From a checkpoint of a small multi-label image tagger: 97500 training examples.
Rows from block 7 of a small multi-label image tagger, named by matrix and row number. Rows with one number belong to one neuron. Each number is 128 + 24 x the weight over its row's rms, rounded and kept within 0 to 255. All counts start at 0. After the name is the row's rms in percent of the matrix's.
After each neuron's rows are labels from the 100 images, of 14848, where the neuron reaches its highest value: "colour at peak" is the nearest of a few named colours to the mean colour under the peak. Only what is clearly more common there than usual is listed. The data: rendered scenes of toy objects such as cars, trees, mugs and chairs.
# fc1: MLP up (model.blocks.7.mlp.fc1.weight, 960x160), inputs 0-79
# fc2: MLP down (model.blocks.7.mlp.fc2.weight, 160x960, transposed), outputs 0-79

fc1.539 099 [110 146 131 106 109 161 124 164 165 149 138 153 125 162 137 131 136 122 139  93 130 167 113  98 132 162 143 142 108 108 139 147 178 137 167 124 119 149 120 174 138 138 166 154 106 122 152 153 135 117 111 165 179 125 166 148 102 172 127  99 147 165 132 114 158 118 106 139 136  95 174 120  95 112 140 131 104 118 165 176]
fc2.539 097 [117 161 124 134 123 137 120  96 138 136 136  99  88 116  91 136 148 138 125 144 149 138 131 183 165  97 137  88 141 136 138 148 137 159 186  93 113 125 124 115 135 110  87 146 113 166 121 102 110 128 131 110  63 122 101 136 126 174 138 121 133 155 124 145 123  98 142 144 160 128 144 138 137 124 143  93 175  57 143 122]
colour at peak: orange

fc1.280 094 [157 130 144 137 116 141 122 127 159 140 108 141 108 136  89  99 117  97  80 116 105 117 145 105  97 122 151 153 156 166 157 158 101 135 122 103 143 132 184  93 117 155 140 151 120 140 126 111  71 164 114 123 139 147 103 131 157 123  98 143 112 138 146 154 138 146  98 116 136  88 149 104 113 150 136 133 111 128 171 130]
fc2.280 093 [131 116 140 163 118 138 147 124  75  97 141 156 110 114 133 127 165 154 147 167 132 135 122 149 144 130 120 101 145 148  90 111 171 183 186 133 164 120 151 137 118 163 126 161 132 130 145  69 145 131 120 125 144 125 141  79 105 147 121 137 116  91 156 135 120 170 162 105  94 108 152 128 150  77 149  99 158 143  95 131]
colour at peak: black

fc1.99 096 [134 151 137 135 138 121 149  77 130 167 167 135 140 138 143 146 147 129  90 120 139 170 151 122 158 147  58 135 171 124  48 110 159 118 127 105 115 119 112 179 133 155 126 146 150 117 166 151 133 147 120  92 114 162 111 135  85 181 103 108 105 167  91 103 154 114 136 153 126 126 102 127 146 161 100 128 103 120 135 139]
fc2.99 103 [ 88 148 138 114 134 173 130 181 121 129 125 130 157  90 150 123 105 113 140 147 116 165 139 164  98  87  96 107  93 134 122  80 102 122 117 110  97 133 126 139 122  94 109 123 153 157 128 158 127  77 155 124 120 171 126  95 118 140 121 120 144  98 158 106 205 123 128  99  56 131 148 131 146 149 132 121 137  92 161  92]
colour at peak: pink

fc1.104 104 [130 117 125 113 115 119 134 143 130 142 135 114 145 144 129 138 138 114 133  99 136 133 112 104 137 132 123 120 117 100 115 128 116 145 134  67 110  89 125 104 156 116 165 107  83 145 151 145 148 151 121 112 122 187 119 134 163 134 118 152 112  97 136 169 108 114 124 150 185 171 143 124 112 158 123 125 118 144  97  93]
fc2.104 109 [ 96 133 120 170 119 125 140 111 104  96 119  99 166 179 154 138 134 149 119 134 148 165 167 116 155 121 155 119 132 125 105 112  49 101 123 114 159 120  98 129 152 117 106 106 143 125 143 141 120 106 138 112 170 121 121 126 169 116 163 136 151 132 122  76 122 136 116 151 126 140 108 143 110 138 108  94 154 153 140 122]
colour at peak: brown

fc1.610 109 [126 118 137 118 105 130 121 178 156 127 141 163 110 192 114 113 107 155 135 147 137 214  94 131 123 119 121 148 108 149 142 168 115 118 162 122 128 106 140 173 118 112 178 153 107 150 100 137 151 159 130 104 166 164 182 133 130 119 164 134 142 169 117 135  97 137 168 167 121  94 190 119 160 104 113 138 158 173 121 152]
fc2.610 099 [123 120 108 154 107 101 169 102 121  95  98  97 134 143 115 110 132 155 166 156 182 133 145 141 147 157 169 116 110 168 167 115 134 138 145 109 100 101 121 113 140 149  75 131 120 156 132 137 143 111 129 149 110 136 134  78 120 147 142 139 110 144 147 117 112 162 132 116 114  82 103 147 140 128 149 104 122 101 130 175]
colour at peak: pink

fc1.671 106 [115 103 125 183 143  89 179 116 149  96 141  76 166 158 103 142 109 126 138 118 119 111 174  95 154 136 127 110 149 157 129 162 130 136 122  95 127  82 131 134 153 139 124 130 124 124 120 106 165 128 146 143 115 158 176 118 137 132 121 142 123 130  98 104  89 129 100 123 117 170 157 115  97 138 131 120  73  97 137 107]
fc2.671 103 [159 139 116 129 131 121 105 126 144 166  99 107 113 122 120 103 102  77 116 140 160 160 131 139 117 139 155 131 128 148 161 144  95  99 150 145 176  89 125  85 124 164 152 148 117 113 161 185 142 123 120 147 126 142  73 170 132 120 135 113 178 143 126 138 107 127 140 157 137 102 130 142 172 124  93 109 129 169 127 107]
colour at peak: black

fc1.558 097 [124 100 133 102 114 128 165 125 146 131 112  95 161 152 115 107 139 167 192  86  89 131 144 130 116 125 178 129 103 145 143 109 106 124 134 136 138 137 104 184 106  92  79 109 104 116 130 122 167 142 105 148 133 120 126 103 114 144 157 133 147 151 120 140 161 132 116 147 121 147 149 135 125 154  88 121 123 160 130 109]
fc2.558 106 [159  91 144 122 123 113  83 111 166 179 119 111 160 112 130 118 124 132 107 129 151 149 125 132 151 106 118  89 118  87 106 159 137 108 133 146 107  83 121 135 133 130 178 125 124 117 142 153 125 129 102 153 164 176 141 117 149  78 137 149 133 110 111 148 133 128 100 171 158 103 135 130 145 128 156 147 124 134 148 100]
colour at peak: pink

fc1.291 106 [117 111 104 128  80 114 107 166 122 148  93 123 123  97 105 114 136 115 150 154 161 126  79 152 133 107 118 114 108 127 122  82 117 140 132 129 105 137 105 128 145 125 105 134 118 137 146 122 157  90 153 135 159 117 120  87  97 120 116  71 126 176 114 167 116  86 124 138 136 123 148 111 124 158  85  96  95 163 113 135]
fc2.291 103 [182 116 121 126 109 195  83 111 125 119 114 151 119 198 147 140 118  99 105 117 149 147 140 118 154 140  96 128 137  95  82 137 149 114 114 148 131 114 119 102  99 109 122 135 130 111 121  92 125 124 113 123 109 136 154 143 104 131 129 181 142 115 140 139 171 102 114 108 134 114 145  79 138 126 139 149 141 149 133 142]
colour at peak: brown

fc1.672 099 [142 130 143 173  96 196 131 154 129 182 133 101 123 111 183 127 148 133  67 141 139 149 113 127 109 107 166 139 126 122 109 101 117  84 119 104  97 146 124 107 133  91  96 124 138 115 137 134 137 159 127  99 153 162 103 151 106 140 137 115 136 104 137 151 163 118 137 112 132 131  92 147 154 120 139 156 136 148 117  98]
fc2.672 096 [107 128 105 150 135 133  87 150 152 158 116  76 132 159 105 124 169 165 144 106 131 120 131 143  77 129 133 107 113 139 111 102 109  95 146 148 144 104 137 135  98 132  88 118 117 122 163 157 140 133 132 137 137 172 153 137 150  73 129 163 124 169  94  97 139 114 106 167 120 186 126 117  95 161 135 130 107 132 152  98]
colour at peak: pink; white

fc1.362 093 [107 129 175 111 100 125 120 111 152 171 141  94 172 132 158 151 124  91 104 162 146 163 164 158 108  97 122 156 154 117  92 113 163 127 103 112 145 143 105 135 118 166 151  91 141 135 144 134 137 143 118 132 157 140 145 137 164  92 183 157  98 134  83 151  77 117 159 134 169 100 160 131 127 151 105 106 136 139 138 124]
fc2.362 100 [107 138 156 120  97 128 111 152 169 141  83 137 135 140 120 135 125 138  85 172 140 117  89 132  96 146 148  85 113 121 134  92 119 136 136 117 106 150 147 138 112 130  98  93 157 121 115 204 109 120 141  66 128 114 144 132  91 143 129 136 184 150 125 110 138 137  93 125 108 128 145 117 147 129  88 152 142 103 148 128]
colour at peak: pink

fc1.245 107 [ 92 156 109  99 108 151 115 130 123 117  93 151 121 146  95 140 132 155 142 135 136 112  95 144 103 102 122 132  92 157 131 101 137 122 118 102 103 136 155 170 103 119 115 128 109 150 123 132 158 125 148 106 108 117 117  70 122  97 123  77 119 125  86 123 142  72 128 126 147 123 128  80 119 134 106 102 145 102  95 160]
fc2.245 093 [129  67 123 144 127 141 147 121 132 136 122 126 120 122 136  64 122 117 116 123 111 149 137 149 134 118 100  92 136 117 187 159 161  87 141 108 110 116 147 115 158 127 120 146 174 132 111 117 132 115 166 118 128 121 127 136 102 150 114 140 191 139 131 158 142 112  82  98 153  94 125 119 157 106  92 142 134 114 162  72]
colour at peak: orange

fc1.366 087 [167 123  87  94 128 147 154  98  74 147 115 106 140 140 112 149 118 118  90  87 175 134  77 104 126 163 144 123 103 164 115 133 160 131 104 138  69 111 120 152  79 103 118 108 158 150 105 147 188 124 129 133 116  92 156 120 122 127 135 128 157 134 127 150 127 144 145 172 125 142 157 170 150 129 128 124 145 111 153 116]
fc2.366 101 [141 118 111  97 123 132 133 113 158 161 171 114 160 149 114  94 145 174 140 118 127 143 148  68 100 158 148 161 138 144 101 142 140 142 198 140 116 128 146 137 128 138  88 124 122 109  85 148 110 145 156 156 101 128 165 123 112 105 120 126 121 172 157 160 170 119 115 127 134  48 142 101 154 124 121 141 130 125 137 105]
colour at peak: orange

fc1.423 101 [117 176 151  98 111 144 118 138 153 119 125 131 121 134 123 131 167 134 135 146 106 149 107 128 117  91 110  93  94 141 127 132 125 101 120 132 169  77 171 124 133  94 168 134 126 180 118 125 125 138 136 102  85 131 143 120 114 138 128 142 137 124 167 151 121 134 113  84 102 129 110 147 137 170 104 165 116 165 168 101]
fc2.423 102 [149  87 152 105 180 135  85 153 169 129 107 136 111 114 112 145 162 149 122 100 138 130 122 123 143 117 124 138 135 118 129 103 100 163 138 172 142 165 108 130 109 110 102 105 118 107 119 105 146  86  98 134 140  90 141 137 124 146 125 168 101 143 141 124 137 109 109 147 120 126 157 120 137 133 164 148 106 127 151 191]
colour at peak: grey

fc1.55 094 [183 105 124 144 124 112 143 127 123 119 113 178 138 137 102 123 161 156 112  96 133 123 149  96 144 150 140 122 117 150  93 150 141 123 110 137 104  97 140 147 133 130 152 112 138  79 129 147 155 171 123 162  92 165 112 127 161  95 167 111  99 108 162 159 115 144 113 140 123  68 142 165 122  93 156 132 146 126 140 145]
fc2.55 099 [102 111 123 115 144 159 119 107 165 195 159  82 155 149 156 114 133 177 112 140 144  87 173 107 132 143 130 121 158 157 164 107 156 162 186 118 157 110 128 142 122 138 118 154  87 120 146 151 102 109 150 137 109  98 158 151 155 153 137 154 164 140 114 159 137 158 118 120 120 130 172 140 148 146 156 142 124 122 184  76]
colour at peak: orange

fc1.122 093 [147 137 128 141 131 109  94 123 133 158 178 105 138 138 106 127 137 116  99 124 169 161 117 128 123 143 134 153 114  88 127 111 112 153  86 104 132 164 155 161 132 131 116 109 127 145 114 119 161 155 116 148 107 107 149 161 126 158 124  91 152 121 130 108 112 143 103 149 131 102 108 149 118 127 159  75 101 112 159 150]
fc2.122 104 [132 173 142 133 157 153  93 163 112 122 104 116 127 114 142 118 102 161 108  95 157 107  93 154 134 152 137 121 131 115 132 122 162 116 159 120 178 151 132 133 130 111 109 134 149 135 116  88 130 168 123 149 114 160 149 126 119 106 146 129 160 129  92 132 129 105 104 123 118 130 138 130 157 117 131 152  87 110 109 171]
colour at peak: orange

fc1.516 105 [164 124 156  94  72 117  84 112 145 120 125 141 138 142  75 150 142 145 117 118 108 113  92  97 132 154 174  83 158 120 151 117 153 115 157 151 105 159 149  56 149 145 120  76 141 170 110 107  99 122 111 137 104  98  83 165 120 129 172 178  94 109 100 150 137  92 150 135 119  80 125 144 157 144 168 121 112 117 100 125]
fc2.516 115 [ 96 128  99 167 152 145 111 142 101 146 138 108 104 116 138 134 103  97 127 131 121  94 127 154 122  95  86 116 116 164 114 111 129 109 168 116 147 133  94 103 136 151 125 116  93 134 140 121 151 164 123 123 119  89 150 132 176 153 152 117 114 137 140 131 145 124 159  96 139 126 110 148 121 161 117 115 113 115 118 155]
colour at peak: brown

fc1.315 100 [130 110 147 118  94 151 154 118 160 144  98 142 120 153 194  89 133 126 103 165 123  73 150 136 144 126 135  86  92 121 119 163 119 129 103 143 117 117 122 128 150 104  95 123 126 147 121 174 120 121 130 154 169 130  91 146 124 126 128 111 148 128 118 119 145 127 126 132 142  85  91 139 119 116 139 124 171 132 132  92]
fc2.315 092 [150 126 125 130 153 141 126 144 150 163 106 133 107 124  91 103 169 117 166 122 151 131 126 100 154 100 130 150 129 153 109 141 143 145 113 142 106 107 142 132 125 100 106 151  87 145 132 106 146 156 120  38 124 128 148 134 122 135 162  99  97 112 140 140 162 131 153 184  92 152 149 163 120  98  98 138 116 120 161 145]
colour at peak: brown; black

fc1.98 105 [ 84 134  82 111 123 122 113  84 123 148 139  74 116 120 161 156 102 120 118 132 122 140 151 120 104 132 104 135 112 137 101  97  87  69 172 108  69  92 114 169 118 145 137 135 122 152 155  93 172 109 106 121 119 149 156 133 125 113 142  88 133 117 135 122 103 149 145 133 109 121 129 170 155 133 126 111 129 121 128 158]
fc2.98 108 [145  81 146 103 152 133 110 164 184 145 112 126 152 134 142 122 132 108 125  97 135  85 104 183 122 131 156  95 103 158 154 153 145 107 118  95 126 186  96 118  89 146 103 102  91 128 102 129 105 122 147 114 126 159 137 162  89 164 125 149 123 134 126 132 163 162 144 142 123 129 137 119 129 178 103 176 114 150 148 120]
colour at peak: grey